From a checkpoint of a small image classifier: layers 8.
Rows from block 5 of a small image classifier, named by matrix and row number. Rows with one number belong to one neuron. Each number is 500 + 40 x the weight over its row's rms, rounded and kept within 0 to 999. All counts start at 0. Numbers have three digits each.
After each neuron's rows are labels from the 100 images, of 14848, where the neuron reaches its largest size: "strongest on" is what is common among them. Only what is clearly more common there than usual is listed. The data: histories of elementary cellular automata, time running down.
# gate: MLP gate (model.blocks.5.mlp.gate.weight, 768x192), inputs 96-191
# fc1: MLP up (model.blocks.5.mlp.fc1.weight, 768x192), inputs 96-191
# fc2: MLP down (model.blocks.5.mlp.fc2.weight, 192x768, transposed), outputs 96-191

gate.233:519494503553543478519534544507490485510535537529516489551563452482604476538498469484475525466485599422491522530478540526569486495595561442467527519460484475527480529577556468459468480543527560422504481555515521525521518502467582534521567527481484510454484449485485588433565506498558491545
fc1.233:520552517528511474542535466533477480471460495475554415529516482538562553525495540447504481494516477524523486502520516528522418486488477516419567539547509433466485494563508500493448472591483606500548519514489503491525612447509583478567492546504428470464552429457446530450510551461517487543
fc2.233:536470444457496508485535475462498497426563415521488492500527502522550472505471491487515518395541524535536490530550509492580587513420454503496457571472480499513528513498515486506489581445579426558436476578472514453511465493564508462511466529576382506568538572524517458522476493486452474508
strongest on: 011 turns on; 110 turns on; 111 turns on

gate.577:503542558498501438408469520513559459493510445568507488482528493507477520554471483533506487505487540512466467494465555554505464468488511518544474503533533543488505470458438537562496510532559474516514542536410531423583476522509565487506556406481518484485495413516489522506553520540549522506
fc1.577:505543503477530527518504499453523536470522483436473450497509479552478556525461450542553489462584450558460518483485533494530495548518507515486519552473508467527456449484544514513455498517516494534502522495558399539548486470521527539484458539475420519500522542507480502455534541492485478478
fc2.577:498462514454495449440443473473435616472577505445464515604531543442535449494553590472480492484444563475553500437510482487582443466498516533510503481517504369529424520488516447548486483511537484484483458483590511523515449527524545489564540519522476445493524552492516509531465448510547524448
strongest on: 011 turns on; 101 turns on; 001 turns on; large cells

gate.635:523519451580469491464507478567504409465451476566515519458503496503503514544448437426481433468547445508500465572510462483565489536547500532490463431544516507529484531468516516499476472490467518519545575467549504497556589578527463564493468508442488464542496480541528456521510527502480505528
fc1.635:506503486571537454486498516442528479502443461547465518537456521479516438476448503500492450513587445492503540447568565519583503508454548511476489504495489475544467443496526498510472513476473518476523575475478414534447507492506503598547553576390463518504477513557491520526473487464575461536
fc2.635:487464494470449579427495455465466500535499514450524501504536499499478520540496424435521526487501548487499457523476480513492510535529558572509466517485498527470507588507462418560453441520534553484445456495530578457506475528552380488533522510499461522425538565423497507509467511578462532560
strongest on: 011 turns on; 111 turns on; large cells; 000 turns on

gate.701:482502495547455430465486559420496588508476506412515491539448537514551505530550482522507514513587507496474487541451391464519478482490458484511417522473435478461552562442513526485486442396518493496515489458436458480446558507473505516438540520500471556483429453496427531470528513548512538476
fc1.701:429471521460465500536493576483499494487500535513533486489534552529516548509437468578510487527548539470475518493540405551520473451549489605497369483448468457507507478525491512463500511422505438493503475440450460533505554503526480546497490483473489486502538508487487583490444526567513458563
fc2.701:551470461521487536540500452542463464442460529550468500535441541389550461561572509443471467485526468587497429506440511483473549459455518519477483550542481583497534474430470460512446513532456462525531528548462441481544420553477494521578488459506569505537531448541549596539496448471548504575
strongest on: 000 turns on; large cells

gate.267:545539519545492429451529514519499512475503502525613479484529524542521539570517494479537497460460517476600574501487500482557558474519478424514474461426485500506481524468505530555496515472537447505453554461484457583443489503581512500449532421538512556539530500465495440518457554423547455486
fc1.267:515545492530603528458606520494533548409597465435446541495507490492482529450501557532571552471497533533462464402452509519469395497461497507503444507407517568520457417557464513567538462526493513548475471564498520458517531487523513458504589480509540560458483521485560438503468472488501441502
fc2.267:511472483524498522496547517512485468498459478396482486502517508602499565545527523553533433536480485526508496483475541478466535499486441525573565521553533535470479493494494456495560506511433554532494487451505559499472446464524477487510520558430465550514497563449496467428407464537541534448
strongest on: 000 turns on; large cells

gate.213:443478469486490468550476413497469495464460523515440558441516503548522468504460494500434500453548519452424486506496516547517545454531437495477486498444581502472541549499482484493515572527562418492446426460487478495516500534483492514447581486510463369542521461531513487487441488525480455480
fc1.213:497453553504430485442509437498501479484444482468551486493440500515565531511509501461511418492477478548526471516471450482456446597491561511498538540539458506525454503491472436550516511499481459487521477561459495559438486523468409454542473485479463553432466506422440403528535437508522502434
fc2.213:565451504448381511557515525509550524500482554498473442424533525509495470499569469559490485507517558516509474517449551541488509573599518460421481572526520551431510580552516478422557505524512518551488531508494423485536437513493483515566532536550470493484440487525468506511520514460469465503
strongest on: 100 turns on; large cells

gate.746:552494445591489556538500475533506528452479564543561470520554533488452564554521502495465520578505433489522516503549537515644584430520463459526497490521456463456482476465439501434473522494474490526473529494578540447491527515468454575484536524481538600516528494488512505527561453526444484510
fc1.746:503528505501490532469493554555497562539505485500502424485476534442475457544475529539496510556547508493499481565564455436555516439493515547502464449545489456507546489546501627456531476567479438495508491458553523550487506551485467538519494529532518500450447473531484457487577419506465494564
fc2.746:479401492516463493586509540542472529524427456439475496483516488476499504478518556447488464464591551528451553457432486503516484487512462496590453493471471498524587498552545514495428516570496565483505469424546492514600493527549488526559370427414540523519533479495572511526500531480510440476
strongest on: 011 turns on; large cells; 001 turns on

gate.131:494511475472557476548491569474471545437457533498516526407476504527438511511493562482592524487461454531507458469421488483525570506566514493519526476510479447459544502553505464486554502484556455503469451444500504497475439485524510436471533376496517470475553464512430494532523528485493500506
fc1.131:530513534496520521463514465557546487524493503505499531508436508513497472490524509476414517469530525456516542512563390476507492500501456450465490443495502474494454508424537521498492511516475519481544562466465462529483453484406454476450469571522474595516548560494582457511474521530507539489
fc2.131:535518461506517462498486518464495507425472525511521467457498444413455443513500554487459531490497507519496505491489455467565476538451575510494528452451518539469550465573476514433509499517548461474546490435545456527495494502561516526658483453512493440478558486515534534553422515415453479390
strongest on: 100 turns on; 001 turns on; large cells

gate.392:541516492492532545514451537519452550529528442560539526459516486503493460523505521537464540566465487552540520502483534471470416503501495547464464525459527435485496486443524549535456466536424452536487497522517437480544501502475490412473517459506520559568455514534457480470481459533519448517
fc1.392:451538515523552553479463509495558494511510483439529542491503490574485455486493506475523517498538454557491477537522530501514527543491519467559479567543544526492554509546530448525508515541444484523420471579490497558506476478526489540524453612547485526556519522498513498496422469494506497510
fc2.392:439505523505507448459465479540471550535549483459503499532501510575499546499555534575451517546463466499533463523543511525551511555597460479509499542456484528496509456449484564475480459521521503493629463488499514528527502452517493414535505529501406501510478463508413480478490437548491488476
strongest on: 111 turns on; dense start

gate.602:559510467478528517510518565489464436514531470552557503545520456566494441446517438454452475496472548505463522540469483585498485587466424550503548467527471553465474467529538595440494461507527463527523485510525458585496456556526477479494513489495551516503478502518506517475554457544521541531
fc1.602:509528515470514482515509546457442425482523451506512545518523487553444474429523458443492495409453504521469527503454496539502501577458441553506507567487470509470488455527541488422453486475497473490535494506423501608467428512507548496460526500436543468530469508503527493471516455563566511524
fc2.602:527523513481550555559530479522526500420488539540438536469415495467511443519562476547541527511484439458561588499509540439507496456511453519471515544441523500542567522500455485532519487419499473452574444471475527470392523482562514474494549473514535583519475528544499536510534512447580487438
strongest on: 111 turns on; 001 turns on; large cells

gate.606:486531458521506562556487496445577493488507501520454527532513493517503550523540493515531551442509495406538455492521542514496478553510500428477512539561449471593493496500485507527463472469470514422531417466508436519502463582510524496449476487501504516508484527506512526467585451561514554575
fc1.606:547546524448560496523527516478570581405511557436461491559476485504548473542430467512527446419483539489517513500525476537539439519451559513567525524502526470498444476501571469480539463516553496495494467542518449483552484506494475505485542461370486498484421566449482518487517449495484479533
fc2.606:465568487469493488468479495531490537402498519481432464494487474475469538505462540498591508502523511497493501447494510487463526565570497442536462443517479496497487532518534476500548466464508450506447568425537516487489486481536458518504454536578495439478527608439478501450498572452532447511
strongest on: 100 turns on; large cells

gate.164:498477505503558536496544471502513582482526478489471514521506448527450550518499456468524474511526546516535550536436545532518548482536518545511467501559593434523523527438476565528494453525523454483475482534490549619576509476438412523516513459525425465530581530492496449432487499430536502526
fc1.164:554458547493535557478452596600457478514538483498486460546505512480524466482526497508516511528504477449556435510519501477487528467484479484508514434522472463447504578508508463475554465382510480522504606540467514553574454464502541477590508453513422444547545580492564513546517516526433546490
fc2.164:477502465529490515515512433534527554572574519508473465516527526546449542533467529469444502463536471552483497448440559524513502467475488566563569517507521536419582465470426477453507484490491512491525491532506496542461498465526486457511414459623472479476535521552484549526500476468440544462
strongest on: 000 turns on; 111 turns on; large cells; rule: rule 129

gate.110:532536417451497504415545464504495488562585459505513532467415573481522480491457465571477535493503483522443455485544512523556547495519459467442536440509484474507462527450460499444555505536519515502496507520558490534519515528513532523508432529490526472507592522401463479541459542499573506514
fc1.110:487546509402459421488493544599499569504453491497494469526537487476470497515455425514528517551535556433508515525484522497505433470527481487589497463502604526566488482497442501512442533518478521507549486500535492474507504506515463418466488564535526454490478418523527508537501457476414547465
fc2.110:538534486448519546553443497488533467515484541444456510477457486487525510534493498465536495523498428607439509541532511515503475546571459488519529500517496419511480526438537551554592463527434450557517465541470494464542561482498442448477507533564515450526484512468418442458454487491420564528
strongest on: 111 turns on

gate.207:430451514459471545485550523512492521477567474454465498529507534482548491498538578538503524501485567465500504545475540490514462432592489534506441530518479511488505538486506516516516617519570486477550467468602433394464454490542503470465520487519453522495556451435513493516484475509535513516
fc1.207:441466515429498545473520498507500518475560529505526514473474496498561439512539548510465509521502515486504529543562515480518480447533545548486465498518484492469565544481501511551509588521533446482544517476597432479445461492512466441484453488521479560552506438429462455527473445507520502501
fc2.207:494520449514517506452467370496503566511501501505480468500448617468583464405565476455514526470495504435455508479514493523468517513500467611490492460551473492550464514537622453523563506512458546456548524466495513458474512450469458524483577493483536487545490535548538455524407529452458503528
strongest on: 111 turns on; 110 turns on; 101 turns on

gate.360:551610540495553490463501550479498514454532508474465511461529430454477464487539504521502597405494547577534552556535547515459445512543527424479546493454451532510506519502453541484459543594443422452527488561445539531417463429501528491489562557484513453473474546559555511508452515480475504508
fc1.360:494402541422486577528490518476499587524512493409481493542503472458515536572514546499521521542551425458524439501507511527512452521459537482482511565532570491494506505494514515521477491451489522492526512426461520487534582486457551463544465529529506475493472565598529502499558566486530475486
fc2.360:508557497471555485545463486483475557497497476496525445467521475586485495549550451517481553511505408507515452535496453516513486484442462517537392452473534534474510450493478594547433526474519460497504475461509504492458513500506444479457517465559503484543577496392520587539490514507495486553
strongest on: 000 turns on; 111 turns on

gate.338:473480503507495522526534533460477500494484501422532460431399481470471465485475476536453488492560460472463526421460438489572475441576558496509499441495454524450501505448453559537600488438533454511560489435474535507520612501501501520535494499543469586566496505521516508503467523493561549550
fc1.338:510470487514464492498490565419425520558491527521494498504499526514465575563511517517410496458476504510550471538461547528544519497555499503501513543387432489461533529498517415537503456403490432475453526553493576454465445551473456502491498468497482528497573571577498500472472445494497582481
fc2.338:572492473492485558571459502496566477480443458461501456507474452493496482485520499486485487548532481476460509511460493506544479442520516485568454453509502520516500496399534473476501530551490400472574540475432559535545591465501553544567602554523501470567537479428482512524488516432530568493
strongest on: 111 turns on; 011 turns on; 101 turns on

gate.64:480472465523525466493518481530485492544536499500496528540529547446515530529546537485481620530568422463422559535491533502555551460475464456490490455493556497559593556519512512462498490438500568573538469475559465475494500508521476510514505541550458434497557480532461540561485552499499509527
fc1.64:466552545481464510429485519498457479500466536459492490588507500534549555455544566520474546496485447488483497481496569445497508550541447471454583470502424639505548480554554516512545554456478527585484442469512488557541517498477445485520524498539426492470555452518475487495524475518448408438
fc2.64:455555489469512545467488428529496515487520538473504463565491497536524543542493454462470469548475491454527517472595466560487475504587517493499586525531478474505445486463501437471463455577476569559514501504458543495490499476556465513493552532505520493494481491452502528488518508503585524496
strongest on: 100 turns on

gate.668:531495458438523531552536499511501548492486502535499480469467509507469474554464495544504523516545468510427474432508510506478538461508515486487506498529531502543484554467485490487467453494443446429562538490518457542601507451525521536492400454445574485508494498512496499552459595520486569524
fc1.668:482494519539487480476442506464492444538563529490508544551540489497527526475526505449500480498448509497507516537488510472500475568450489518511495536472497496467505423515458559548485538509549497531462475541473497485420497549471502433482559559552400510508538532505500508452541428469497447506
fc2.668:511506504494568489482486425518570511503516550539490552493534540438480432596555519569511483469541514501516412464500482474479614543463443471541537506536475535531417539512528461445506490488521548520494568520443559479531439422482452410452589447557502494536438533496472471508501477462524507525
strongest on: 111 turns on; 011 turns on; large cells

gate.556:481501466474582536585504574398472572439498491534514589482494478509442477459506512590482575538464568419484474522555526475531531482482432531483540520460497554529398524503499511525456531489463568469497498456469478516521567503461446504502507482493537499509497442519520537450533479522486470476
fc1.556:559498475427523529487496494520457548519462556536442495515568485556456542484514482553478435498489519452497557474492486523447472499542561527544543507421498555513534484495510538465591478501486496477517453508421528490488542572504522585470514476488487513545489441521493526486525522492531494501
fc2.556:475591526500499523547522481468394424496533575470542509465495446493485511426468519481513505573517538416517502509483491526431505573463492552473549478478481485504449459508510495545570518549483487487547586466436508513442469484500497498504458456489487557508482534474408499500472469495473496462
strongest on: 111 turns on; 110 turns on; large cells